{
  "arch": "transformer",
  "hop_length": 160,
  "spec_augment": false,
  "num_classes": 37,
  "norm": "layernorm",
  "experts_per_token": 1,
  "shared_expert": false,
  "muon_scale": "match_rms_adamw",
  "momentum": 0.9,
  "orthogonalizer": "newton_schulz_5",
  "magnitude_pruning": 0.7,
  "batch_size": 256,
  "final_lr_fraction": 0
}
Rows from expert 3 of block 3, named by matrix and row number. Rows with one number belong to one neuron. Each number is 500 + 25 x the weight over its row's rms, rounded and kept within 0 to 999. All counts start at 0. Numbers have three digits each. After the name is the row's rms in percent of the matrix's.
# up: expert up (model.blocks.3.mlp.up, 8x128x256), inputs 128-255
# down: expert down (model.blocks.3.mlp.down, 8x256x128, transposed), outputs 128-255
up.90 074:500500512500500500500505500544500488500500500540447500500500500595500500500464500500500500556500500465500500500500500510483500500500519598500500536500500398500500500500500500614500593500500500500500500564441500500500500500500500495517500500573500500500500500500374500500500500500500500500406500500500412533464500531500500500500500500482500517500500544500500500500500500500600500500500
down.90 078:500500528500500500500500500514500533500500460500507500404545500444571493500456500489500500500537500500500500500500437489500500500500480496500588500500500560494500500500378500429500500500500473500527500500500500500450500500475500478500519513500567500500500500500500433500500500500500500500500500500500559500500500500500500552500500500500478500500500500500490500500500500500447500500500
up.91 106:426500519469500500500448500500488500496500500399574500521499496500500500500500526543539500500500500500500500500500500500500500500526566500500500557500500500500487500463500500500500500500500542500500469500500500500507500500500500539500500500500500500500500554500456500411500500500500509542503500500573500467500613530500500515500500500500500467548500500500482507500500500533485544527500
down.91 108:500500500500504500500543500552500500500500543500552500500503500500500500490500450500467500472473500509564500500500500500500500500500500500500500500500500500500500500500500500500500500537500452500500500459500524500495500500500500500551500530417500500500500500500500500500500459500567500500603500475448500500500500500512500500500556500500500533500500500500500500500500437515556500538553
up.92 091:447500500500499421500463500500500485500500506500500500500460500500500500509507500534465500500500525500500500502467500500511501507457556500488500500500457500500500500491496500476542555529500500500500500500500498488500500464559470500500500500500500500500500500500500515474515500514500579500500463484454500500433500500483500500500500500500500500532417650500453499500489500500502500500500
down.92 085:500500500500500500500500500500500500458554500507486500500500497500500500500514500500500500500500521546477500500500500500500527500500408500500500500453523500500429500500500500500500500500500500500500500500500500561481500500500500500500500500500500500500422500500452500522518443495500500500496568500500500500517500408500509500500559500500588500500474394500500500520500500500500500500500
up.93 076:500500436500500500500451500500482492550502500500534500507500439558490582500500500500500500500500500489500567500500500500500512385500473500500478500500500500500500500522500500500500500500475500500436500500519500500500500500500500500500500500451500500500500500541462500500465488500500517500527500500468500500500500504500481500564500500500604494500543423480520500566500500501500500500534
down.93 081:500500520500515500493510462470500500500500500500500478526500500487500500500500500500500500483500500584500500500500500500500500500500532500500500485500500500500500526465500568500500500500490500500500500418500500451500506500500520500500500500534500530543500500500500500597500500500500484500500500521500500500500500500500500500500500500500500500500500416540462500500512500525500500500500
up.94 105:487527500500496500500500530500500500587500469500487557447500535500500500428500500500500500523500500500500512500479500520500467500500611500500500596500500428500511500500500500508499500500500539500500500478530500500500500450500500484500500518575459500535500500500421500504555500475500500500488500517486500500500500500509474500500500500500513519619513500443500447499500571500500500500500
down.94 111:518500441500500500500500521500500540500500500500406526500500495500500498500521544500500500500482451500500500504480500544483500500500433500520500500439545500500500500500500500500500500500500506500500476500500446500500458444500500500513500500500500455497524500512500509491500500500500500500432553500500510500500500500500504500500505500500567522500537534500562500500465500460500585526583
up.95 111:500524500500600500510500500492500500500500500500500500500500500461500500500500453500500500500500521500431517463500500500500500500500500590500500500500500500521500507581500500500500500500515500500500493560500500500500498500500504500491500500500500513500500500500510500508500500500471469528485549500500500500500517483500500437500454500500500500429500390500519451500500500500425500472506
down.95 107:500500525500416581500461487500500500500507500500500500410476500500500500500500539500500500500524473500500500500500500510440500500500500477500500500500520500434534500490500500485500500444500477486500500486500500530500500500500500518500497461500500497500500500500507500500500513500441500487568500500500500500510500500500500500500500500500423500488500460546500500500500561500500500500432
up.96 078:500500469500484500500576522500500500500561500500470497584513500500500500500500454482500500500556500500500500500500500500500504500579500500500500500500500511500500523533500500647500500508494500518500537500500500500500500558521500500545500500500500500500500500460500492500558500500500500506500500482500500451424500500475500500500500500463500500500500500500544500500601500500469563500516
down.96 082:575500513500500482500500500500518500500500500494500500424595408500472475500500500500500500477500528574500500467534500500500500500500524500500453488474500500451500500500500500443500500500500471500535500475500500500500500500501500427473500534500500559500500500500500525578549500500500500500500485500410500500500500500500500533500500527500500500500500540500500517500499568500429500504500
up.97 096:500500500500500500500500500500412511500528500500479500520554500500435500500500500500528560500500500507474500450498500457500478500500500492500452500500453500500459500500519500500525532500500500500461500500500500538500527500500518564500500530519499500500500500500500506471500500500504500500500439478500500500449541500500500500500500500517416500500496450538460483471500468500500516500500
down.97 093:500500500500500504500455500500501500500438500500500481402500500500547472500500467443500500500500544485501500615500500500440500521500497581500500500500500500479541500518456500500500500500553500500500500500519500500500500500500500500564500500500500400500500500500500500450500500500500528500508500500500500500551500500500473500568500459500500542500528500500504500543500500552500500491500
up.98 075:500500500435500500500500500500500500500500500500500474485500556500500500500550500500500500587500500500523420509500500417500500500500500551500500485517500500500500501500500500500500500592500509500500480417500500500500500500500493500500500500500500500500500500500500500536539500500500500500500500500500500500500500500500500500500500493555500500500500500500500500500500500461500453500500
down.98 090:500569500525500532500446500500500500500500500500500500500500500500571500500500500500529489500500467500500520458500500521508500500500508500500500501508524500500500500500477500500500500429517556500500500413500500420500617505500500500523409532500500500500500500500500500565500500500500500500500424443552500500500500500500500500500499500443500500500500616500500500500500500500548500500500
up.99 115:577500450500500500500500500500539500500500500500500500486500500500492500527474498500500500500485500500500529454500474500500483500500500534500500500571500500500500500474500500580507500500500460577476500500500424500500490493473500500500448542500500475476500500500500500500500502500500500580500500471500500500500500500500489607500532500500486500500500500500500500500500500500500500450500
down.99 113:500507500500500500500500480500500500413500480506500500515530500500582517500500500500500500500500545500551500500500500500482508500500500500500500534440500500391500500501530467569500500500500500500500500534452500486479500500500500500500559500443500541500500500500509479473415500500496500487500560500500500500500551421500500500500500500444504500564500500523489456500500500500500500467500
up.100 090:500500500500500488500503500500534500500500500567500500500500567430508500500500547427489500500500500500500500500536500481500500500500500500500456500500500500495500500500500526532500501500500500423500500500500500500500500518500411500500500500500500500500498432500500500500500532518500500500500453500500556512500500509500539500572454500500500461500500500572500522500500500388500500477500
down.100 088:534500441500495427440500500500584500500491500500500462500449522500500500500500500500500552500500493500500500500482500500500500500500500500500560542523500427481500500500500500471500500500500500500500500423500500500543500500500500500500500500490500540500500500500500500500500431500500500517500500500500500500500500500500500500500588500500500500500500500449393500500500520500500459500500